A small model that answers yes/no questions on an image's attributes, trained from scratch: encoder width 512, fusion encoder activation gelu_tanh.
Rows from block 3 of the image encoder of a small model that answers yes/no questions on an image's attributes, named by matrix and row number. Rows with one number within an expert belong to one neuron, the router's apart. Each number is 128 + 32 x the weight over its row's rms, rounded and kept within 0 to 255. All counts start at 0. Numbers have three digits each.
Before each expert's rows are labels from the 100 images, of 14976, where the router gives the expert most weight on average: "strongest on" is what is common among them; "patch colour" is the nearest of a few named colours to the mean colour under the peak. Only what is clearly more common there than usual is listed. The data: streak pictures of flow and ridge fields.
# router: slot weights (encoder.blocks.3.mlp.router.weight, 32x512, trained with AdamW), inputs 114-170
# up: expert up (encoder.blocks.3.mlp.up, 16x128x512), inputs 114-170
# down: expert down (encoder.blocks.3.mlp.down, 16x512x128, transposed), outputs 114-170

# expert 4
strongest on: fine streaks; high contrast; parallel; loop
patch colour: white
router.8:134156101137116141160164164128165094089137124145163066116084133109140163081102144130086139158158108124106138097169168114137153128138102165138145123115112163157152076140133
router.9:094149085123112165140206168113146131098141113103125087156103193161136149044121154151096108179117037139133129125191140088125159154158127155137154144112111150130155122149148
up.0:120135148100117159108196130143207128130082153128131236128124141127128209128091098127167129092214129137112128126195072119128128128102113048128146096128149148113090152149105
down.0:128168122046111127083106130131101129152149095128127180175186080080205065094154128085098121079137113157122128151100163118102095155127202180118110105115123128073112098120130
up.1:129128104194128139103139069128128084104128133128135100132193128128128155088163128131147127128128128128128096128108128125095143188134128100128117075139128146150255128125031
down.1:121128132057128128066128100128128094117128172124128160120132128129136083136128084128146192127159128156128110115125017162182128135141128094128190092116128118132086104170211
up.2:157159128120128133128128089078160164103135128136086145128076146128128131144115140131128154128089128105155128120084128128128112086128134118132137128128144116128128071111108
down.2:125129128128069128045128104117169139101162162091116128137143093128131128112098118255147145104155146128241123170128225231164174112128125223122128160097109135160133088045111
up.3:128088126127128108187133132208104113117123123114239125153103128093110134104128128104157146161099114095140124163127128106128115127026109200163129151202129118121082122172128
down.3:231148163024129099117128128128138128112158138129152147077129209100165124089149139121148122090179119131122117128160128104095098110089124121129154131156160126160111130143119
up.4:126128123128128060128128133128128142146149125128128128128123175128111197128065177159078108117128128078128128181204128119121105128183117088152128187137202066111124128104145
down.4:128091185143157131230134113055099128107108157050077088121165133128142107122151159095131160156127128118129209088124180158128151128122155162121129097083130107129218223167128
up.5:125128128128130128153153128145175127255139148128066128112118076129128135126139128180126098132118066139157167128079128092126128128104132127172094138019128128177166141066172
down.5:131087120131128115128096144193128099157128088095089129112102128128136120128127160129133126128140085117189128056074121138128185119170128146111107093168147128128151116107138
up.6:167131165128163129131143127128139128157128147149148128117131128128084119139089094125055132164136063120128128125146109124128128128049128117128128128120145128128128128128115
down.6:128072128134096145128134128089094060153145082048190142141058115083172142128179108101085141115102213127112128117060123075170193159114093085117128125088076153114094115089170
up.7:128082163071159159116154122128118131145087172161131121104131076061212108139121120150097128128129126183128155142148137124139148154142135137103129106043126183148168117126114
down.7:092057128128098077078083081180129137136146123182140125149143133121126164070121172156071110105156151113109123187155137141127077120173168030129111102196129127066117142138154
up.8:131157113132176146141120126072122093104108111130119137100139128087137125128121128122128113138128127215159128126128127152127130128123125128117150138140173128128128099148120
down.8:162093072132103095128128128173105128133159119102137130207126115140153156129123039186158072128073113128093128131052142131134136157097076085116085023128128202123121162116149
up.9:128132132127129128190128210127128135139082098089114144129128131128137159154128140146154113096102211063104116119125128128148058128127099080114125139130151085118147145127136
down.9:126225176098105126126129080127187128119157154118072122128128054130233120127165089128128094129161127097086125146127111116134103131126072153142104116133229123090128104035142
up.10:112143129134093130153128152132081130128163128175121128080128140119068145112093128188167123128128130160080144124128128113196135124091125086128126090069155133128131128128128
down.10:128066127123128128112128156117128128128075131104135151131123000157155128151139145180128128160107135125125136128104085148078088128092128110007202112127132071058140143110130
up.11:095095033129128149088128134103174104168122052112130186141110133128128131137135161123079118139174146153121119115132051128151122128142126095128140127102183051203079152128087
down.11:128067128123146149127084222128206128129128139127154131137134075128193128120106084094120079128128224128162221081154122129235106039104154151152145128119146157127178128139106
up.12:163140128124165148148114067063101089127128081125128130097156105125145150096128139128128139126113139166128112104055114128142128128128178130194128129142159128123150157128128
down.12:099123164134083113103164152132130087110061127103128128128121112136102093133110052124107153131131103128102148128128128093133114096127174128126128199156104129128136111231142

# expert 8
strongest on: high contrast; fine streaks; delta; whorl
patch colour: black
router.16:130117107104139135084168181140194096066141117138170124146095179182083099103108146111115147178157105150111110169122164092075191125178111145125153127070074177158157113145121
router.17:157119084157157143102148164113142068088165076179185112145123175132075102095139159107161123186201114127072096197178145102105162137218094175124173123116098131142133105131125
up.0:127113131162141145142116216086106093182137137148159141203158147138154156114157090131106134199083136129128125115119144059224107104108111111129122159133155117138114107147065
down.0:121146105104023079089131102113131183097097099109101196154139047128220120091176120125129132136128128149127148136124195181142108131114199126130139119152127132167194135128134
up.1:167084050094091172139062158150078133087126151141077126141210128132169102157087093156155114133153119132108126110158145129138126129126116129177106082114191103124129133130149
down.1:130109145174123084028074089140111091093065095124199130128115119117120088094187128129106147137085110152113189136123114100130134127104152131104181126104170103196112090131149
up.2:133102160107122133084099178133124140160102156134123167116133112150136081177180102086130170151103161095165090098187136104126119165192083147111110132083170041101207117129177
down.2:097124121114133096076065108132127128127141134209112117138134103129144142183195145113061100143111134125130127131132147105106137085120127119192106107116139083143127117088149
up.3:036152160120130089200098134194145077128104123125119118123110102134191098114134133114147210093128153127120138100114119095132132133125157095134129193143123121118120048123104
down.3:151138165150078096133145072181149121174127127132126154139132105128142180099139123134079182185126075095140192128163128085065136135143134164128116120111128123103129109128128
up.4:143128124127130142121072154094133171094128145102188146170112124109129153109115131129157140088072124128202136126119090198150124124102219159123127164158088112129140129146131
down.4:105131134072136134121119116109087104204129127166062209121127112068132149072138210138084133135154186181128135114076099114108135128138089143172145067112148136066099128127168
up.5:135139110121077100144225126228111142171104117128172148149151111105139165117127137120146123136146116132118141087131133113055139180182118192074137108110191120165092161193125
down.5:048105093161121100152094103120167140123183128110156132125097130136065073101163160129142172121135095154132127106146049177206116164163120069128102124094127154121110146130057
up.6:191112095138153162132130127094140116096059142112127072108102100134141126145097151115169098103133127181141038098083111130160108158039170116115144184083181128052120125141123
down.6:107196129168183138131080120160130120125141124129125137138126128128115170168128155128141148081125104132127125128070139076102125102098128185127162070132126094046183081129144
up.7:114128127158190101122172128155124146063148143075051119128134162143129119130146108105087137084139101132136139127120110073134192141127098116155109093116160129117119090125182
down.7:123128076121137090152111119131081085126128157084158075084144093059161139130084088204165102110091110069121125121127167108128134133063137137139147176178146210126060207114105
up.8:119092098155122086145134072092108133076094127169138141136118099130137131110138143186124159156083094132142164116132132198052138088111156147163189195138092136101162135221124
down.8:140167112093068112140128151098075104168124122119114104127117113129152069128188147058142133137139160065162112108114133069148127127110151061138035060118137200079090133126084
up.9:136084129094111093156224128163128093117159077127145122128135129118120139139158084137119132124172080131152132131131133121137126186118111213128080113020124145088114199138127
down.9:108144113164125128199093158146100190115117130123074136150137130130126102133117081115125059155058084164018135155128110060122158110102117140124194120146177139098201035098092
up.10:135128224128141126137128028128104237136087130109156125088127123146139109084118136135136132158057121117139134132186125094130153128105145125141102134119146112143170143072118
down.10:110080083151152123183122052160108142156063054042127143139156113154088080166076149135080155133128149110135137121083137148131155084086155115174240124131125140154154108126114
up.11:131115129147080102190117152158127130127141165161151097055142115130087152135125069145102116080126149179126106192097113036198162132140091143117131131137130099129133155148155
down.11:060114147076122113085097130105148132235111112092131166129136128117126168099137121078131216093133158059122129122141154134136122202115123072061139102128118127152138148155083
up.12:130183128209130203191141114126100144131098141185125127113198017096129117125157186094111110134211037123134099121091138174116124117151129109145126114119116079080128160126132
down.12:157167125112129126120134134126186130118137125157141121116142146176118106070133108182112073108121144064066129120121136128104128049197148107131155103126151110181137140058120

# expert 6
strongest on: high contrast; fine streaks; parallel; loop
patch colour: white
router.12:143173095115113191160194143126167122072139067123144102189102200144083157069121158119117094203122055138144127088141143140082156185165107167133151134174129164123135130130133
router.13:129146110094135133125184194154162133071162148124124099156070157159135205130104166107136115147118069177146078114139144145087157157103120188106175144163172145112145115170076
up.0:152128126131138127144153106115161128132125116057113128137141085136090216152120136175172124118158101152163077144142128163103118136168173137132154109157031103153250082164165
down.0:119117120105076054132200188094058123121164149160126070149126124094094134072134106142061112151061158128137150117106127090127079128103108045136077218124151158094100172143113
up.1:127151146113173146184115126132122136133123127073159154186126135126100146108164123129133128114139130093143098170137199113156127125101071134123090077110132132110132119090089
down.1:140128098229132127114191130036135136132117122086118122101167126129142113125107129128084157167123072094135117070134104117105125089145152168129135117105123151194085164129162
up.2:139084170151125128092153124102135127136145128093128140110130081120171105177121124195128055102128141077104121120150130108128081128132113101122158085145122127158122136115075
down.2:129208074118141128130154120144116139133128128181072166075173128128129183111125128135123173159130128043120092126098255093157131159082127146117059096128116166142107128113134
up.3:110140130128134143113131135144098104176128090118119215131121125107111173180142185145097123174160133120137130120148129071122130128127100067161149115143096131121097048117088
down.3:154123175130127145112166255164121131111127129128151144123163129101126130069139000137118159136125131146084156146111158127168133144118132129118091118123094111108139168126127
up.4:149086185122140108115132160151128165142129092179081117128129085136125091115171106157210165126128200122119122084139126103150079125107152089129124126133124064080128123158138
down.4:076120116059119160073114128128128214107150127124091146132100103124130124127152104059135146128129127112161148137142064139093128103102121206058148140092175175145130114133127
up.5:129118154110166076153128088128108167167117147140146118110143142106132122094178007127143134046137184083072184124105151117075107098105125144167090110088138120169175160128128
down.5:137136134138212144120148111109127133035167102126179139130115149090097129077127145147139075227090158110173125139126069113113140159116136128147136159130063202172099084138148
up.6:125130100134134147055077112120195128158093149095105164112105141068123106111075153118127077128087129045130195144124137168115127134115103126174128122117122186168174128156131
down.6:131133139183136095200072135128106098075105100143151203128092099077132148124190051067128144159139111104128084156129102137214120096109133145146121129107080153164150160132148
up.7:124139149104123164119087070128120084118112162250178148103127114121141065139172114110101131045109149170145145120116135095218124128010107143103122112140128125119160199129167
down.7:152151118133175123152123139121157158140137080124095143175130182112101096117137115159128149167109120109075138107136079115129161018156206115151111201168190136110147107107140
up.8:137141112150174102127128119167148128125094130114139148173140100132106128162145121115057087111089125119124127119150126129085128134067126126130088059128091167110137083123155
down.8:161112128098128107131195130127129036144162143120157125107133124122153147124202139082136148124123128120121145124123083035116165133149188151159148148163180177148162137201029
up.9:111134114091130204118127109168105128160128145157140124107199135083127147105075132128106123231081104126143128149092127108174128137114085124175127129078128157147087070127090
down.9:128147131131112122134060128126126117121126207111065140053128128126128121084159064144149111128158108127138128133108113131121118129144099159127159128143075114201123128101136
up.10:162128117130081147155169128144126158174097128129112175123165131149098151161098114142124117125170137137147139131166127161041094157153100157155094069108134098083118132113165
down.10:063099097151078187158119100164137128127135137188081126085133146180128168118165130128119127101113128162128091097135121129111136110127169135140137177122124136178142129176150
up.11:108078141156046156113144099131126126137125122173109088173128089128091198117144102143053128132131134100128181096129149130128090168129179092128122157113051148128152128121169
down.11:131128100128193152128128128083102128125063106128117099128159126143128114131119149089195168130137147138128097127131140129147184109128086128128108136126103116115024096130166
up.12:155110163126140119198113150188106130124171102062146115128112107089085091118102135145121130170140067090129131143150130131121100101128139135145148149210087144121128100123119
down.12:104154087131150180132204118108114151107128169134101166170106099129087144137204103204114057140086097148137170107170143117049118145112083113165122120123155135117172154155113

# expert 14
strongest on: high contrast; fine streaks; parallel
patch colour: white
router.28:137154108161117141123176157131128123077119134100138123137117154141128170094099121176155138168137072132110096125170169161082141189156129133134153092160149160099156119132152
router.29:144132084149150158160173135157140145085116129101121039144045164152126148120077139163078110187152097141139120112153167151068159168132109127109162150152093135132117106129148
up.0:128081134127143108119134121184114162128126125130091057140128200138126102165128148129117118113100129148112170115121136128075153128097083121195203128095153088141109104108128
down.0:134128122198117142205164115100136123107121164133157109121134118105104126140128127154167161136132137148149109177169124122058202160043149105200023113117109142127191104119079
up.1:117151135123118128196128102121026076120109099128157172189102130112128150128128128130103124132128089208128140128135141136128128107156135113137118124117066057138130100127198
down.1:172128128079193127144110152162158129158179071149117083112139048112150132182128063177187153150133122091215170128116130110101141131136048128123128099143129101140158103136095
up.2:086129103112061086133126120104108166112149142119064112159096076100114142163115144128141182133131159068204160136128109135172127128117136082198143170131167102190096184171139
down.2:149146110126174080219085104133096164129082167068161163126154063076161116109127129105091106146118097138125094131134119075114107152114208094170122123079111141133058100073136
up.3:132191122157128137186099078124117227163050028207208099082131128111108122142168120128131128082136128131128118155198168128140150119128132125132145128128143104062127117093116
down.3:178094177124093119122161128128072117156155122150090135093128133142171098096147070150066126181117106176127117147150125096126067183189114169116184054095146093131104123094126
up.4:101130103128099152142114090128128234206101138127126077156109129106105101093128104128167177121128128095133129127132127113117136165122088123096121097124109129100185107111127
down.4:127129188185119096155157211173165115081147164161120195111129100096161119180133140130198148129129123177116078147123128140134070123128131116118130150146101081159125126128077
up.5:121128166119156128119129127159155120129053216088125048118119128127145094128129127129128130070111106128156137191128179138116128126125111130161101139152166070128128128127152
down.5:134107176145143098222157146226123166092128102092147128136195130153234128128142080146149130150127128201110128138081144128183144093125128100135154143118177136096134128129095
up.6:134081153163134142084142162138144143178111124128094128140132131156171183133125150125087149126165204129136130109127130066136133127049113110106139105094128133099136110151111
down.6:150128065191110103211092112161123129092186124132125170128106025134073123134098178115115162188167120121151115141087128117042179113157105167142161141106118160190135127060121
up.7:079140120125071109160088135097153079172068205130113120135130128103207202167161112174057128138083093164101163159125142127127156131118102141157081124138128095056171191130099
down.7:070140122135106122108157108134181134090135083115054127124134128091052054134105124131155059068131131132146190145129137157116085152153144178064171094141077127129120118099157
up.8:102140068110139050128140149128076104184126184079187131139101091125155160129116144114131124160115075095191108107230205125211129128130175112085134099080132136128095135132135
down.8:165156137128167127136130092061119170173121107132124132096174123160204131109104175153072123145086107152146128131127126137170118116128145111222126127150076075074089031128139
up.9:133127128121122190126076115159106122124138114182071136095160125161173058133087115115129112102128128128148070158142128122181141084130108112149134117165175149104144117120129
down.9:172174150131110103128111103127158030130129059097092122159140115128136204151080075128123137194146159098139127127118046137124134127116099166169070062120170107119092130095144
up.10:113125146167188099134129079126095065108103128103086176118102046093130132252134174128141073129128139136128102163127187093170173128184130125117128131105143120155172159128122
down.10:144090028141070092128175090142187154201170153053156194205076108147174121118143126062119151122156194105123193137083128136133087124129149128128125164054204125128127150061128
up.11:129127168176121127096210165089136158128086177146119166123112153103160142159088098115109079182106191174184128141152127121145115138145140110196128130137136116055066134126113
down.11:138085102187123128122152114128127170109143156051121155129111120158255124081144101126131110111128096157100127163109143135124107151112105142126136161128114134149154151129171
up.12:124220133221128142106145141118100139127080127079109127113092125162139066095131074144129122130147128188167107136131213153135128137115070127144128128128161143129128108137111
down.12:069127119199132057126128138122092127104122047128058118128108128126108146128119128173127182126115129126102162154051185140098150185142128147135090128130077142158123107169128

# expert 13
strongest on: fine streaks; parallel
patch colour: black
router.26:175131101150131127160105119126169087085119121120127075113096104111148157091160108094074119129096053124112097086102133072116155125121138116166096129165147158101105175141097
router.27:168144100106135155136113138118195144125139151085111070084094182122119168121149141168103109122083100118154130106106204090142170119143133129112107126156158184073161168133119
up.0:140170106143028149166116121219129106134123102165122126129156135132107156100127129118102170106133078122075132144129122155141126131124125129141145126070124134143153131099122
down.0:138128117174124119150132131115079123170132170181110087126120129127062128049131088142153128190092082130167147131129148117130118095140121145123097106103080160100131153134124
up.1:154124056153171130063122141137110119137100136096126135088143155124115199096089130176121091144127108105132157145101115130122167161152130124127147078069148092104121111135096
down.1:166144067166144165125069166125120119089159171050146130130130138137129154078135041189094075131154158134125128111158149137092087078112116132160136156125128156133080177130130
up.2:091129081130146130178121120127227155119210129058128111124101126167121094130112174121150046116138128119175127146150127139182114145133011168089129145130191128126121155125139
down.2:165124182149083132115122104125135140099162118096146152163124138176075129129142157145114136113088119113085129106127142147129129187128137074152145134130128130083136128026144
up.3:127101151128173143138130177161140114144147131104163159117129141137184162156114094137175119110095127132145108074147126074176151126105199106138077169134078097132180141128110
down.3:104111125115140154098108172109128136124112065152110107107145080177131050187105129122128152201133128141147066127088130164081125057123128078190113165133109108072099107130170
up.4:059143138122151067137130137141129119124151084116114126144115139137106043157105085119093113127098114100070095149134116179172137083076127131067142122142123126141207131175142
down.4:114126152079138140132132239127122143091114126176176081116104126048128141122202198146172061133068172115124067128164071086158120123131106114105189177151054203131163093124125
up.5:126095122120129124137160135172132081119141130047159144122164128130119126097118100121146065127140123147199087135158117125102107108137129108103160128099132143132127116124099
down.5:132120120169190153167189104192178126072156156190147154173128068227112128123068120121110128150178136171168124078150126131141140105152130161144093120116129121101163132121077
up.6:152129137134128128187048115124065138173182128091116159172042092124114128058055139127138133155113105122209195172048136154095128137127067188156045098079113083112085095072149
down.6:152204156125128157123129128132154128120129114095176190099099112131089165175145137134165132102137097133128116150125067127209127069255144123126128129131128136122114164103096
up.7:095162093132136125135206100064038148121156128091132127127143142133135129144114129163106197179137130132070119130083217134122122132191137085116126063109125124158093085110120
down.7:167154129202129128153079105148118128115125171121125133164129129178117138073124170022098107112099124113144168115153080131202102133149186155194139134144142091112088180127107
up.8:126145135130100128179129151088145128176070148098128123131130128155109167060127209131127106128136149021218131161129122192131131129108128114123128127109108130130131118093130
down.8:107129133128102183123089023207132055099124139046137159129142170130128077194128124072156129129124140128152128098132124120108122093167167155128082122147128144128098010136083
up.9:094154126150132167185199060093168116130125091000131117140134113145133111195121148174158127141143130063132127185130171145124122175180084124169120128123126232123185117102138
down.9:106104101125175201116094157147102127129105123138153134129067127101136149119154128169087145127131079134127078133124137120145128194103143125019124148125087103129173084110129
up.10:128123158149124108150090140149163101116115132139126104103141080149111168082112150095080119136082141123171133114125126144133143131135189170137101134134118142119106171166127
down.10:105045072128124191076180111084101122070111141156136126164111131097108137107154137111127079102168124130153136085143129082113130187109126102154101128198132123133095196145168
up.11:126108140112127064153166092115151063142128155178135129125116225104119116146131128137120217174125131138150113154126152131155126136164120144132180118190131126139067123109127
down.11:106136139115128119086147200107085134124120153137106168116113165078121107117145127077167147119128142058085123111146128121146064122134117097144101133094129111154106193116103
up.12:120083092128157123153205110125128128200134087115155143134096146127129114145139100153120060158124127101148126184126088123135127125124166112129229073114131076165152094077129
down.12:126125131128131178129101147129171185121130128164127130142157129121149157133125123100130095105117110139143126168110160089127105141128128174128204151188131127126089123150117

# expert 1
strongest on: high contrast; parallel
patch colour: black
router.2:107136148158156123073139113152110103119194093164122136144094151140105110129076123162123131145142157164063096161170108153055106131161110112132125138125070104144134154090146
router.3:118112145175172133067129138148124097107199070126119145113116111119119088161082141129112154118145166165092109170138108143084062165138130143139133156129073110142126125110141
up.0:105107145121101144077130106145148121100082070128138160121119218140102119143205106074149139131169135128109135136113132138134124161122110168134104065078142219127098143167136
down.0:185116158129130118185181114130116091123125143125110123117122124109144168148188091097117095154097074118145123159129167145126135156160123124193112188167116102199129150111134
up.1:043120128131130118141141144145109143127116122051192133130122135144152210093140131129142140163143074147156144131121187114130115110162145125008131137049112043130165132107120
down.1:159191143073099114142122069114128153149097158120114128122088156145123152196088096152102122099130142092122162149169083124195101122124131154146070101040112148109080101100159
up.2:140113125155097138191125142170107116186184123123160148081120126079059135123118107157163127130107091145127115086100119118155148158096108172120102080111137211173098189157108
down.2:132134149164101119122104165134122126160104086196128088098150110129148114128132113134114121090170115101115123127087137139160121129131143093096143122126170066114091145112131
up.3:131119128117125150088131141135128136064109205136159125100131134205135069167120043190189127100128128102127250134123167140124157141093128127145140111102127103127104122165188
down.3:052107131130128104093139125075114131146085094104105115129127121131128134101133117114125110118131127131128168159134151147127110199103129127118116148152126173098183132159115
up.4:088152112136139175133187109124134142156166128106128109116138160126155137152124167113126109130046136153128108116152121164170102205140095142120124151063140145052132117108216
down.4:119069101108103134107166107128159127100141085136110121101115158139062114126125203124107106123178124154154160141128131133092143123076115157128125132096134126131109168194065
up.5:111126146101138125098079169129088165169122115133126100137139123127081095164178123188107167091115129148104161122119138110132116107064180120150130117175093104136113138156113
down.5:132162136120095145135126079151085144134151128141130126160142093065171125124155050144120116131132124115137140076166099122182141126123148139136149187091141135135127129171109
up.6:142202075086117136117167043131161123174111134171118113128202132143117179202184085176121129135048130075056127127140125147099143192164111146207128126182127127137133163128128
down.6:110103102127156144119099144133095119137130174135128156157113171092103127103042065134133175143141125112147110179111144099113086128082134149072099093155131131131122128081097
up.7:089111123094112078082188179130171138102146108099118126134113124129117051102119113111129071090204130148121130062146140093127110151138151140076105134065130130178177124137138
down.7:059160074102119114171163160133089131132183165133143140172110138097116081172122121121154115134139125072063127124129134144137140203136103136180140118081119152126120070142182
up.8:141159132095134118152117130103159149129098121173111099146162127093091142141179074145193194091138139147144164069119068102110141111052148121147152102152163124126088135151098
down.8:121184172139076138159124111146122147180088122095108139170117112063145126143181072161126086100126126117157150041171127106106176123107146131157111185130152168128155098122074
up.9:200135154112113126128106130128125144130067139133114096136172098145146095115174089111057164128128116149113157123126138115118072158095217066170114172158162152166160131103064
down.9:154142138113030137163120090151128150127128111159124128126084117162080096155128105167101103114127131077157127140160094108155137121091162124107107144124129129073096046170148
up.10:114141083043105135101115141154124139167075138153142108139129150079003138118098118120093116149131128102132164077118095144132126105093199102204143115107176126119145134143071
down.10:094133172199116060137147143133087127130190133126146129138158089118145152154129191111157170144108171133135092105128146115141113149059118134127128162128116137096099103206113
up.11:199221147125141142132170157152129151139158132135096121126162208104162109126158096106202128106116128133112000166172130141157111149093115126124083098132165118099145146099199
down.11:178100133172146119137075190112106121173132106094147112122162154150090131155144166104095132170120182117116139126129140143108122098178073119153127066137114097146139146133127
up.12:122135096113071121135120141163204100110124134125130144181125152141191156142093154166169146162124142121122130113122107153120125087132201161167179166104154116125105131198133
down.12:127044144081168036127134136046184076183100118119151107132131119129160139155157119111128166134109116151117114133150103140149132176144132085119181102059153127110117121035124

# expert 12
strongest on: high contrast; fine streaks; parallel
patch colour: white
router.24:117140155123169136099217159146098111077193121153143103160065185153097171081078182184080144190169104126109094128159132135105118141155091148143154118175100161105132094161108
router.25:136149104100143141155219165179127137104168076126155129142068164128137191097122142167116113184143059156107074165150170103078136141169107155125152117147085193124136095159139
up.0:073194131132150116163093101154131118115122128103087095131129121129202134098121092103062122125138118161127129149130127034103128130132101123135043124128058119131124127184136
down.0:168128115139179078102131127128097126129108129128128135145057095119115139132103218094112094108104138129102158150155106154132078206120089128136140186090129117127067140152152
up.1:180127172146120122127139141121128133186090174129174137107128179120160175150141097167105107201128115161122128133127138130131128126083126153125129127144127153125139160095153
down.1:099089047127124155113105206130170109130158188134112136217133118140171122073079151128096064140128124132126080148093125165134171155087125179122120097130122129176099150092086
up.2:143133116182137128128128128130085139082127128127101062170128143128148128128128128190128114128128125127255124128091156151128141128129029128172136140147145128102180128127129
down.2:179127150152128071123122086102070128092079107124182106137130133151117119128056153177126128104096128128185128128068128161129061145192074121057132127121174043167120162090117
up.3:104124167143129133101071146107150128128129128135109111109159121138127108137127124163145133127138134148064186147142132124101127114072102100125215130171129095125128176125144
down.3:210148149167113133135112128175106135128150074128117129152123126127149119128169101127171123184127128124133127128125132127111128127184115165081128097187116192120127080119123
up.4:131197131132127118134002169133097132128128162128134137130134128170128119167126210100133115128092128092128179069113061128155128093110128117139164128112136134103142127128128
down.4:057176130118135165207128193135159159124128094110132128128122104127137128097124116099170051134128164128144072147178100099128128189180128128128111128145146137151128122093139
up.5:127128141128139128150164226108083172169128104090126074128152097082136128123127100162132104168170126114128121142109099169122101179106141164128118154092172128188126185158128
down.5:097103062117111128146156140106175141120124133128096157141106115110095092088169121091128130112090143111095126131128133114144161108135101128092090093176170180083150112141132
up.6:144118110128132130111095119125150100158087153158152128140149181135159097094143160125137131116099201145128119114117142131130146107143163135177108112123056142107199129118126
down.6:101172123136129075148079036145112140146082138130129157077124138159081118146128147041128094135120127150074122146186112131078111102133123115099095121092240133116116128140254
up.7:136141128149194139139089109085185170128128125111095128166123128143131109130113135086131106148196176127135033151112107128125128114160126137158127132117141127140178128120159
down.7:141128128148089119106097036119118115129170165053186168140135128161088134135112126135092182094114128154118127109139179159100144128087128128160194113128147096082125103092131
up.8:130113113158128184125203128117149135132097123064127148139120117171125104118117137140131145172128123041145136136173140130110128198151120134162137134109214123157134110097028
down.8:104102120114120139128123071021128076129121128131108100128114125128180135152128150104149140128129134111123128116128152139132131093097159162189130210160116175125075065141128
up.9:089089128128125077141141233125116205142154183127125096128124149134129128129104151143081101132123149153126123145127189118128166104087166128090129133133176072162167092148146
down.9:135140107142144128138127057121148157080130144106082106150140060138140167128117133159194111174133165092128112024125128067136116130117128141197126183128076142177112124129043
up.10:203154135127124128142186139161194130124128104172128125128121113141107166109093124146058173104109129128087101122172127128160137102088115150174128132129128074151130178132127
down.10:181137128111060115129113138128161171161104060068067120108120134059132094128118152128112128128132137106175127133087107128117088129045111135042132137128140169123131141040128
up.11:164088167158154120138105132080117135129143160156019122098043141138128137160139129149085131089120111148138079139113124132128182065086058092118181163109139186185204066177108
down.11:102123132149030125091074142120127104137115187142172146153133089101082132128126110124127149057161123119107110129128134087130194178106142076159072130127126103076109164126111
up.12:231126127089098128196129128125154061194121127111121128160151073088086094182134126128142103173128202128085128128128089196168129143111164086101140183128140128128128187147128
down.12:121169092117139116128144132166120129141095224128165122186122186160128126128113194116127201128137101173178060125128118123127132139128115128128128117173128123137089115160140